From a checkpoint of a small autoregressive pixel model: activation gelu_tanh.
Rows from block 2 of a small autoregressive pixel model, named by matrix and row number. Rows with one number belong to one neuron. Each number is 500 + 40 x the weight over its row's rms, rounded and kept within 0 to 999. All counts start at 0. Numbers have three digits each.
After each neuron's rows are labels from the 100 images, of 14976, where the neuron reaches its highest value: "strongest on" is what is common among them. Only what is clearly more common there than usual is listed. The data: rendered roads seen from a driver's seat, with toy cars, trees and houses.
# fc1: MLP up (model.blocks.2.mlp.fc1.weight, 768x384), inputs 256-319
# fc2: MLP down (model.blocks.2.mlp.fc2.weight, 384x768, transposed), outputs 256-319

fc1.722:551438574553520561488587507436534487517464506436374393525478502514483475490470584487513481490443524538510444462502450471472485622526456540485493477527519546522565499519445411509449455523470534
fc2.722:532557570563467453495437522500471530487466539519516439470451561549445541475524543579452556470498499582481551520538532559638435458503471428546455458514507480494468545530440481488488529444500598
strongest on: line: no line

fc1.409:431501515495489508519455509502492450481601501513515446533533516582437448489434481503490461487398505512531507472518507567495513448480480494552449528506563470499492570543459463567485384499505511
fc2.409:441541492460462481507523542476505488462468491532443509496544552401519505396518500507569527496411467459495482401477487507455520431476478486501543508533573537527463518512471500529515492504583517
strongest on: vehicles: two

fc1.330:482428548463477467470608507477539538540537519531529491516473589473489520500472580523447444540538547474500467460453522535489460551478512443482441528458530490535444470490493491584429474492554499
fc2.330:482448502573542511500480565464463484553528452458534485566433497405547555471514513483522505556503541536513549468486507505519419535505540465603471471510474451521427447509541531590485509549520510
strongest on: dashed white line

fc1.619:547450553530574494456557560534529503518562513530508494481511528513491517521515490509446511570519455488528546432537466521465513524495431473508542551505495507504531530440526457475477472498544510
fc2.619:552541481536576465517586498499452473528411471539517500480480484544538568519507505496462515513502445485557523487514499468506581488456505487547477514484467594526466563469516469430451506481462502
strongest on: straight

fc1.746:503449425560528496467481492482548524495577593497554482483543598497500519496476483545409432498508458479527487517485461519456524570544473404494510528556507521531504487486535475485366498520382469
fc2.746:469466468518500484506505450424499485531609499504537462457503536487433490484440470518446441467594483469507492491460480469516583594576503568523541476448474472541542490482506507399444448514460472
strongest on: sandy verge

fc1.548:560542425567546509523501619450452430446489507524481476517516583569394529527479483542472465526465513462499507437505486501477468513520482524563437547568486522479530527507543498432492430490507502
fc2.548:543536516525472514491497467462503526547521502592527486548479525480502536478495545494535489487434527563526525489497436566563505494469523520463503490526536427449443449555445516425498486507567476
strongest on: bends right

fc1.610:460556627513523532530453544503477504571548488509443537447505592472491524482491520499557507494515508442516511569549433472460520520525480456458479529495565520509533465528434486424489501484497461
fc2.610:497462545480484505503526502574614545506518519468499530441449459585521451479432505511506449526561529525555516411509489519468529467526503520585455444529469452509424475513523554487455470491434493
strongest on: crossing stripes; bends left

fc1.183:450505507492487483541532543526521467500529576475536413564489546522398582439442520525495471454455526524508531542487463481487506445492485493478463523527464431480555444512474456455470514514532525
fc2.183:538459538462460492504497475451553486521493538488486552537534434484508509517431544512495545500461579401478572463512466513502497532515468508521439471514539446440501533544533509501486504504478467
strongest on: snowy verge

fc1.512:518482449503524495465478473563566444461492530498451448515489581535535507556484447568464475523553433558525436486461426445484529526543503484511432558514490540554493507443491543586502483462472478
fc2.512:508490451513480452489530580410478469488481455508566452526455513470525483455565482530512447493473520528486504530450487494545461520495506459518523475522542469502461473531492523477546488508529500
strongest on: house

fc1.196:482449499543531480498561537527495476457472502493454527488511490503462522557500572528544521527509492469525417521496487487453504560501527437455543493514440540500481504510480500487469498568525533
fc2.196:520524525581475509486428588509494570497456474562547490508448432486474607496465552530550493489548475573502489510434505539494522496463485456486455507534462478520464520523489516479526580458512550
strongest on: snowy verge; pine

fc1.308:481518586462526491492509571488457502510543493488538475523541498518474476590498476514409458522474483500554514456514464468446492478502468482443466531586508457520515505419493558542565519493599485
fc2.308:531531489489493481540482574508463527433529549472464504471570538554503557561489490499426469564468491483501570481521512536495549472485479452506485461542492437503465499434530586530470532433469536
strongest on: dusk

fc1.498:581513468473504551520513509531621491585521460507520481563438468471507543504521481470546519529480478532516520562472435470518479544551465543493540534489487480593472517553469478560380487501549482
fc2.498:412407556445501487464548478516481516500505539541516500502565535500521560493561540502534500518514530491507537495463473516559488520544481515488500608439518431568499455478389485498433496482504516
strongest on: double yellow line

fc1.668:507510482532499519520483587437543535527479560517507498497548492458438496506490448564515498578477565513467527490516479534429511462518453460506433499476548470457449509535470465547479442442485465
fc2.668:517494465555507491496496512479563549454481534512468527504515565570455426409516605438537475491530506500505349485460482476486533520529515508513543491481477496462480533484487488538437506521501476
strongest on: lamp; bends left

fc1.404:585549452516526482493533543564469471495474513467503516522442544456469464476497485489469513540457508467517550502571515467477411584497452518599515521485408520480559558463554455523401535531514463
fc2.404:468500477455468569479614454486548552486543535502490478493543437562475493525499435489473515503575481461516466476432433506447545368512545508408502486496512514545463501427464516463542469461473498
strongest on: bends right; vehicles: zero

fc1.664:492557508477556481474520540554469561588573570512490523444478531554485484535501511451517538516467567503524412464517509514480514495518463453540513542497546497476505604511449464561523546535553480
fc2.664:458552424515487528537458449568530550472509469570512529383516516496549435451430523442431510473543526510493536464581515494459432413478511401509437463511440540485524528536556485491508560522496441
strongest on: vehicles: two

fc1.34:591544499472537503466504531532519577528507573544506388550525487454495526471524529553501565472486519533489539526484505466497432476484384484512388537443497444508491531530517471508495469529568527
fc2.34:526541527523500525462490576461551504518479531517497522532548572517473571439516486484482544486508473487496523507490494535484470420468520535546536521521495506571533535548490500502528481494416530
strongest on: double yellow line

fc1.476:560525501485520516500483475525592457561560528454545545502493526555494525484572472487532487469502501506522504452507433487490472480554403468480465543525485456473508502568407521586577538595535462
fc2.476:470507538489428511511523519495493512445520545532450520437435513548510491520398465517451559599472460549488503460512536459455502509508548464539501478460476626486607486492504510442448559448434562
strongest on: truck

fc1.14:587486448494430478444484489592496482519504482553548499458445505544518453503463498493533482533558577480526494376517468474472471570496445521538531551502492541549480532455496518480422524495502516
fc2.14:567502452513434500528533490503503436442525517490426495571462497546478520474465529466527537501529619506506523487489452463449503541506523494525545509426414447528514502422505537439436586546513429
strongest on: double yellow line

fc1.374:541439521566555470512570498555514561454576542526496510552514464467492483424533550464480566568506490497492500430511488461404477501551331552540470508515565425550553535453480459469556468563523581
fc2.374:476482507465472449563518586456502439526498460461516517452399465480551462449398470467475456450500484495478479542517509536490561543528553509542454475492545506552443478479492528525441421541528487
strongest on: crossing stripes; snowy verge

fc1.288:508571498519458480518481549548477516514553490561453446515588549499485503461458495508544538447491456494526576563497423480503397505471514557542506525503493397538510518444533464428389471505463508
fc2.288:516483544502479518477402479496525464525537537458447465496462419478524490545546523520537440476542535530489492498425584543467506446507417505452569466478461522417502451524491446534602498511530538
strongest on: straight

fc1.525:438472551499475488451516487503559606552600547463480512507501516492532456567480567541539507458476561516544468459535538538474481503498466471510525494478531515447457501488427459517509484518522483
fc2.525:525558560543446542489490461488417514505558509490442550539426493498468515518510453460573518476509562506501521509513490512462559466489523592517514470543560474510481513489492539495520523503491510
strongest on: straight

fc1.101:555497509580451486506522544524490489493508529499505478502508517569418509474461526546532490472552508414510457512611490551460488496508523459519463528541417496482519513485486495505475475494480492
fc2.101:449454513510499488482460483542540530509447486516486498523517492526439575483478440509533481411509619517510491470397555552457523549491511510532466525494496436521555440537548493503515545463523615
strongest on: dog

fc1.457:474488484516485505480501463496542411449484518487565531459499547577454556539476437511513518461523511522526501498576505497485519478460518528474546562522536533503499392514424464452513455454497521
fc2.457:511502492433489498536522501451500450546544498467494497440535549563483577500489468528484559459516447487523529522551488526489464472498499532509455518463464592461598546523510529526480477477477500
strongest on: double yellow line

fc1.451:468393451446487479469497507473521465500524585526500521496507509511473522509482499531533422512508512537493523462496479520477559438533468522528502557505505458465618564572487548530399478482498486
fc2.451:485423490466525492511565606463443539471540477483461538473469507475506383503473494459473520449507511544472550570533477455462488539487485467497521472474474489452538496509432521517499512484488411
strongest on: pine; bends left

fc1.638:549515490521516507523448557585510478517524516490507513476504518490528511498482551531506437494565545582517518458506491516442535451499449537455502525556447536471468501491461477549470492511559477
fc2.638:451536518519427507506544511410461560467528480573524465581459512469540533521545511456565516528558496478501484462484449456477452542517537532447549505476531563555472494499551526425514561501479496
strongest on: truck

fc1.106:496451466482496507468462563538522459487556525502538492442520549528497425510471459523464472551575506402464462544563425529482541485487502588510529560446500432471537493561555472583452408497490544
fc2.106:504553534503450515518507479459495456541502589513493484477488464539558477522553426505488481456508475513516555478469495530593460433463521480504522505558447466530523483540534481499464471533465453
strongest on: pine

fc1.599:480452483499529472470506508533521460528580551585515480473509550487444554520497472521565452507502495496531502463491509489472493511454479488500473605504523583464551505446461488511536505498492533
fc2.599:455447502545516487522430595426408526538549473512517495494437496536534562446483560517466489514533383585488540493547493540495429494512505500450533484434487548529520473476448484548535505528534521
strongest on: crossing stripes

fc1.66:494475453590567481472534553511514510521527487554488517493530600524459524509490491560515517498536528513503449444490523549459525485544450529459539522490407513458471464492505520473504462523502437
fc2.66:493596423555537514483511479469516530524456494544452494493526487481494528462476468374539456590510550515494480459534504522491465471536494543481540496552493573536501465560504470533448439501503444
strongest on: house; lamp

fc1.673:623491564534499470404589522493542497530422491450428515525511518487459501483502517459436589503529465451453512542521456494451513537562485428513501490515535459513440553595419529540486488458490469
fc2.673:489546560504524428508485527436485495447434542558425491496506460545520486495501486429557554559508484453471528468580479529463483529584520496530448587495495501488462481512505477512523583451548525
strongest on: sandy verge; dusk

fc1.307:469509530540517474425499511533525465544545491456467521505545463578496470589511499589505558520541465489492541450490451464414443484372482521540504514494437503465555498488484472579502508554480443
fc2.307:512540530518485480420517495554510483450477487410481462502544498542470472510474497604539477469457490543454553529537521472490542536429461407535467430497477522539473533475568545547476459460505533
strongest on: dusk

fc1.274:567518518514531491461532539494443489553522604508537509497478527509519483519466484494437531531515524456480438525507485487499485545494522505531452525536454558495573541553483497409501525498530478
fc2.274:476468498519469511525422481502466496514512498481446523462472538441507470512493509485538415462499533554487517544416523494478510566543516487507490442540511477516560445535485497537525538505494515
strongest on: dog

fc1.767:542516574577550572483550458497606532515435493504498425503513508551478462458564574455574508432545511536537493460547464507458471581527357537474478581569483543497516496513408488505481453513426510
fc2.767:479561480508424527576455497475502466553447474499545558448507506523509544472550473512493528547534487506525475499524497538558541517548487565543504493555541511491480501513510505477486483446465502
strongest on: truck; dusk

fc1.559:540539476616497494534520555529510435546501455510461514440497517466505475495509547484489536492512453539485450489496465559445508545517478493485495498513527500522544521458469440472544500529526467
fc2.559:558591443495453496485493559466522528505535462497516451500538477551412503525457496517483510460538462499500523549543469512531499437499556432522444454512518439505502431497552466430522541418453541
strongest on: crossing stripes

fc1.621:507491515481472504477528483459526518556517532483538551518464493500544415541497437487516463568545412430493475519523458500483436492439498540548440532495527417445458479511443512492493473478470434
fc2.621:477400501469505539477455508533521438504554527520476484571500504478480439487420453456523507563538454455540559496466553519424462485516510515475476531510445496506435485512482504552461485500528454
strongest on: straight

fc1.272:485489454547527506476510500519477491491514551515546477520557456508507408455469504504497511526557519568538485439511531511429418535461454481561462503522488378557503540459532511542532465537517474
fc2.272:514498449477512464507479606504558465454438486534547496476452500440489605442494546440518541489489551420485515535526445530451640497509522566502532540485525475475490537459460513423454518493515472
strongest on: bends left

fc1.59:454438516546546507490484605468534518505531532576530492453484578487494491515470457580461450615553445483489512463489481430475533507542455506524480507506558563528505528505554496460501480516515461
fc2.59:474532414493501519470485519480527498446471471498490512506490503433511484592519490494615464513484474447493550605480516507470546510553522554532529456483554531490447399462482535480542441473486534
strongest on: house

fc1.276:522483431442544489490529585476502498477507543478565521437488469488515531526403440513477450576453530436515558440515519510425482387464512516529456516554482439508495454496458523448498450439476491
fc2.276:503562471521515563485434415487528424470521466449459483422491502506438517582553484450443514481549510503497474515542539469562452569531442488536454473536552480491467551488488519404562552493467544
strongest on: car; vehicles: two

fc1.387:478525451505520534494545480499559460501454495544479546475465513523497459490504463553498470558496483476522528479574444481452464456482405537451501555508440482516530475516448520501501410504478506
fc2.387:554500561567497461445552557500485492522531534525490457527527491461501535435448525487580474480476537497509490491490505511490520490530528510526466472504545519527452468539540490483517568515505504
strongest on: bends right

fc1.736:488524459535556516485475563522506485472541549612505482525569530509402449550491544523484491453434499488474545406534461487496494510548457468535432534467496452553525541505472463443440441555520456
fc2.736:532538458499501499484511480476499587546532457474556409510503567489495526483532526479484477509491441462503505505541455546564562518509556515436533500515526484427544471534510477449510509499497534
strongest on: sandy verge

fc1.483:480525495582450473504534473531517443535492508497544570472453490487458531480450411514519482510444444495545513477508456562486483463541519465431503497552475537477537478480525471486425491440571463
fc2.483:481462497517496479522486504456559520494538534490491520418503477494637554532519518463477479529584514547507499472469519478482450550486554516477565533529469553497465542563493539548472478506434499
strongest on: snowy verge

fc1.215:540493487488585492447492498450458543500545552523494472495573520563447490536471497511534537460504449534515528483502466504469409443503446544518444584508488481522528585492504461469563461480457521
fc2.215:443402505533500497444523422546513561522469577546524465458456507453534523581454463496478464517518520456502538466458506448477512513487487468441456476518504424476545454433544504434518526518535544
strongest on: bends left

fc1.606:481570495484493520523489439532456526487504499490512511453509558465497483558419480566355529472452476481516389407480541489457438535525532541464450464517555527490562503524529465545457477556501537
fc2.606:487577494495436545507474509534554505454574479448528510488523474516492497527540437491589431462556541477525561585519523458491467474470458483555547521553511543502481472479383516456603530508486557
strongest on: bends left

fc1.644:541406480526501483483564524487500480466500502519547467509459517568444518568526524523505482449544564611521456431506497539458462516487477488474449509493486469541600494503492518499449472515506491
fc2.644:583555504474474502464504543481503490513492489563466611422503480476449421558466551519504523435514446574504485575464518478490502477497496462540388464478421451544584502542456538519503485492524482
strongest on: car; vehicles: two

fc1.557:526482501469525504480514562464489517511468516493510522468578489619470509507421434491416581551515495481484531387410484385461436511534453482497526521483589499556555524547499486411498456453514524
fc2.557:521489602437531512490529554464490519471533490548505510480453510551478486453439531519479470435473517502474559456559550447463474519464473495488457522462546497534527486522545571506488465518529557
strongest on: double yellow line

fc1.530:494577527461582505462473488423615474591551488539496499436570537553455508486480499497509445539545389518507426539545529511487454527506406495479494560536544503519526448535476490574383440515528518
fc2.530:514420448501500512524408485432512460505475551534557522535509442571505475503498488472480502503520417459486498501507425496489459571489513502499406489463353497495542507500528494479493500526536479
strongest on: truck

fc1.518:521426518573485497508529455540485458479499551478512545506523504620474462507437508517535459523544490556482460421494431489472526497485507473513476585519549500546525555495516482513483509486537544
fc2.518:469466554546511541498477438487505453496486497464488481449512450509584561436436546519481454498490494519479516555459543469532487479519528519520486460455506429451570517423466567483478574536475530
strongest on: vehicles: zero

fc1.631:519554530582528483470483496444492541501501514583572455502492528471510498496450454494558496519507487507503490512508483460476506519516495480535485532479504470481529592488524499563541454516495488
fc2.631:442522496510582484481527450569516568508477443445482491547519543490472438538467499478574509491476562526535490453545503562535455515515529446539520492512509479577503526457512449505451604519476508
strongest on: tree

fc1.434:534501480521505506471463527482531472488566519579555472491468475502495504513506529524515548474470509525507523525494460459472485474489492484480497585470432438477499489448450467454538483533542471
fc2.434:513459498570474540510519496505465469532523483539551507474448541541525468452538553567528535528451534509477459524562483477489505555515495509526497478478536482507482563474473501495505491507526492
strongest on: pine

fc1.571:449475579556451448471458487460555568467493483499461508542556463529458528553493503418516508577516452550502508505415525504421490499474525499486439513490534485550509561505493488471527466513532407
fc2.571:499465513502489501501531476516442568454496479518458451555519477522469477475556515462540503519484521563499564467472466437491417550536537437547418496521475550512584479493448536532505441523486544
strongest on: tree; straight

fc1.724:500464487508517487502490461559517481532483509516508512479497537526488501515495554515489458513527549536532454477544525512464504480521439462489504496503524508579471471498457513477415427499497463
fc2.724:494521538490510515525475427462560535461481489511511502517499538536510551425531481556444454479471531513469499439562589453492531470463451487562533470493441489509568529525538535406562527505485530
strongest on: house

fc1.715:554522523484575506469551490538538418481490538474510509509593526521332567581449506490573481515506518543511539524467479539430410468447474588496497488463518468491459458531598456476503427479502509
fc2.715:468473426503493533517516461477487452492490493486509558500503524518513574499559470487556453560490472399481495509517437522532391388534470491475499535473519536574491524510504498552524516521500479
strongest on: bends left; house

fc1.99:555513482492539542509566534562590454479484476503507491462513485485469467522506477484493480571513503496484508520528503496464459495535475522524471454473513460591450524458488513459410500550500519
fc2.99:496490446524448490471587485520508509474492541571431543558597467503499437468470531507480466432529496493466519511464548461451502427472489492487540463493448474465556479435561558532610509511537451
strongest on: straight

fc1.186:550465534483469489505543509511464476528550487513496541533449503463434455527485521517536497480490430482463502522514499490427487436522463492515514509504485409475510530575448509475536474412489555
fc2.186:493494440503569512473514458479485478520572475495440528519553515470535449537410487491492464405517551524502471509514489500473585523497509571461453533454529435490493531513471518434391506479482485
strongest on: crossing stripes

fc1.292:482497605492542542527497495491586447501435488540527521498575481530407504517476506533528483503528580446506518534511499497494473482501470503490530558522523518560551430448493527542451389510533487
fc2.292:448431510446528510490478572535465466517483500533481520509556606405416485516500461456635515502568468505515512526479456500543497464511482548481502537551518518519454553421439491480514456469494583
strongest on: truck; vehicles: two

fc1.79:471525461465467435490518463515514442548517538486568451509572632520477503461480531502502469488570491442555517465445465535480473534483495323542465466530502446472463552444463433439551473478514524
fc2.79:495443559475495540524537576472478531503460552492540543433586539512523446478536458457473492601449530508481524437485441475419508459512550466541479458476448515428476451485420515461465498493493479
strongest on: dashed white line

fc1.100:500498570482528508526495482474545485511503501460542466541510511550499520620463537557507472449493488459531494458530468538455487519439507604436451507500486487507491451547439470476458523446548431
fc2.100:435502474439460532455507607492521427488484499513560520507462492447468595564471467473499523465520468474465470514432502463447486486502433529476506510484464471521511498495494579442479585462494435
strongest on: crossing stripes

fc1.287:509460542568510602511452513436521487485497536555569532520505491551518525436492469499486469496476517459473575580498463556446484499341441510506506499581409515383533498479529546537456463554489513
fc2.287:533486539560503554523424430459493451507447561552540466503495409579475553513492410486444561498489434450481531435436520522473421495502428495500469476436512506485503495418541525530533506578499500
strongest on: sandy verge

fc1.112:483527511458526465447605457551505500533446563485517540454557481475423517490488428522478506515479508522527506495473482504431502457560497481594471504598512416508523480564490511454511487482517475
fc2.112:495578487430519433477528515482484531509457464521524409515484510609499468454526470491511484439470522540514475543585408479556489466513511481481465509467473462506550487522424507460539462492435514
strongest on: bends right

fc1.741:480468482499522519481458570589551527507584558562490474473564495555505489534483506540603482563489442512524489546465465445498430557511523508430395523526512440515451498545477468533472514480558601
fc2.741:455472507503479486475513532571550517563494522520497476461431434490533398446451580461537417501532541540507541509447490506431540498506524476463539466523505501568475436540508528503452541482531594
strongest on: straight

fc1.611:487421492526529494509565538513532500480544589551475564498519539511449510439506519482469450513564462505516479461515471463498496477457436494485459522556498539488504533521476364534488468537496540
fc2.611:534512501537552489454567428517483495538494511473536532548530464468546467481553584446594464543555567482467584514505502478577455492507458445562428564501581503472466481465503496456564514456488458
strongest on: solid white line

fc1.665:469420584457528561450489490599530440536507521522532472533509535497440503526500502548535479608495489521484475462527499529476472473532497456464448518437486456496496460588526544494413473509524485
fc2.665:523491530476516474470476506497487577490487567456550494564544499534479482390473554541515494549526517551513521403504508561484464475527522488553420486473415442490559528598487490617407415548539498
strongest on: pine

fc1.487:538455508519474463484512486471574476520490498423457567528529507454456471521506521509520499497548514474539450497501482579462491531497450417474513509510517500470468554530501482490410513500528467
fc2.487:516533431477488462508461567489499516498530491469605449546475548431488511477479527469470571431521466543477551469496510408510519519471542458587514463509464559447462549422464537513497604511498438
strongest on: solid white line

fc1.63:526534482475502477474503546485505512541493542509475477448518444378554437535476511477493558455534479534511432516494471460459540546483543486479445531478489428478495545417435490561512464507550526
fc2.63:487496477477358549510536494507556540464515519551490551471478488569511550554556492556453511564519550553480501485548487534518488564484479457506522531441490493536536496474527455491443498490520535
strongest on: pine

fc1.148:519471554568464524513494515512486472492493472471446438450519487510508477517509501458548513535520495488518434487467408507473435524474423542515551503535482424566448502446413442444534471494429564
fc2.148:431446473521485490486492509468522507493503434500495527443473434442516482459508552507513493461450480493523544364547496421532427553497542406417529488475528526510475471571488526436564544519485515
strongest on: crossing stripes; vehicles: zero

fc1.227:504467493536506519519512469441530500505555511500486498511542545555456454534472454474481459484511457529515427472523557498446473486538479521583453520495516547505488530540543483547493477533507497
fc2.227:532528534501491520515487510485525482519467458517526512454467457569592531500477480543505541479472574485531505482513430541558531461498581476444564490512508478438505507498449498489480500464465463
strongest on: snowy verge; bends right

fc1.461:470541514519438482434440518489519467501504483533512480558477475454547427574509470511552463456473517576535609454453541467498507517499480518501456564509493471446480587515423495526494402443467423
fc2.461:564441529452475485481565450502509584509527448543496526444502469530454495515525528479419473518566535451499416545495511481481461525533565498506475488514435500513487506482496484461450537509507537
strongest on: lamp

fc1.294:505493524552471501510527495511494518489501512474491497492429540540466512485489462533418475460533471428487515541520468403507442484448494498485413570532457501472535433537421506555520481447463475
fc2.294:497548468519524498485483513499547499517540464457534493525443495499518525498511493445460444453503500521503535531498448461421498498511489523470469596587461605459485500537492573518513464517487473
strongest on: dashed white line

fc1.61:500431575587605499515567451469535482555502573456404484517479563504478503558470583521485481496479432481465421490530516480485525517440519512508386540520422538482487581464464422467466474549542419
fc2.61:468536556500574463511445498479527558466540520462455522513556465560480526601477521487456564473547461511511527520419482475453517581504530421449539443520474526497543528464484518478422539565523491
strongest on: pine

fc1.206:513484448481446477479550539511493508475534492515483493512508548531455502433481467501385469479516544497517413532566516506516492537492452460569594486495566461472543490481517545508382390500509529
fc2.206:526473495534536489486452526482526563451602430511492559549478480514486503476540464456474520530453530509507456569414551466475478521539531456509538436512450516475575507544519509529472511511494530
strongest on: dashed white line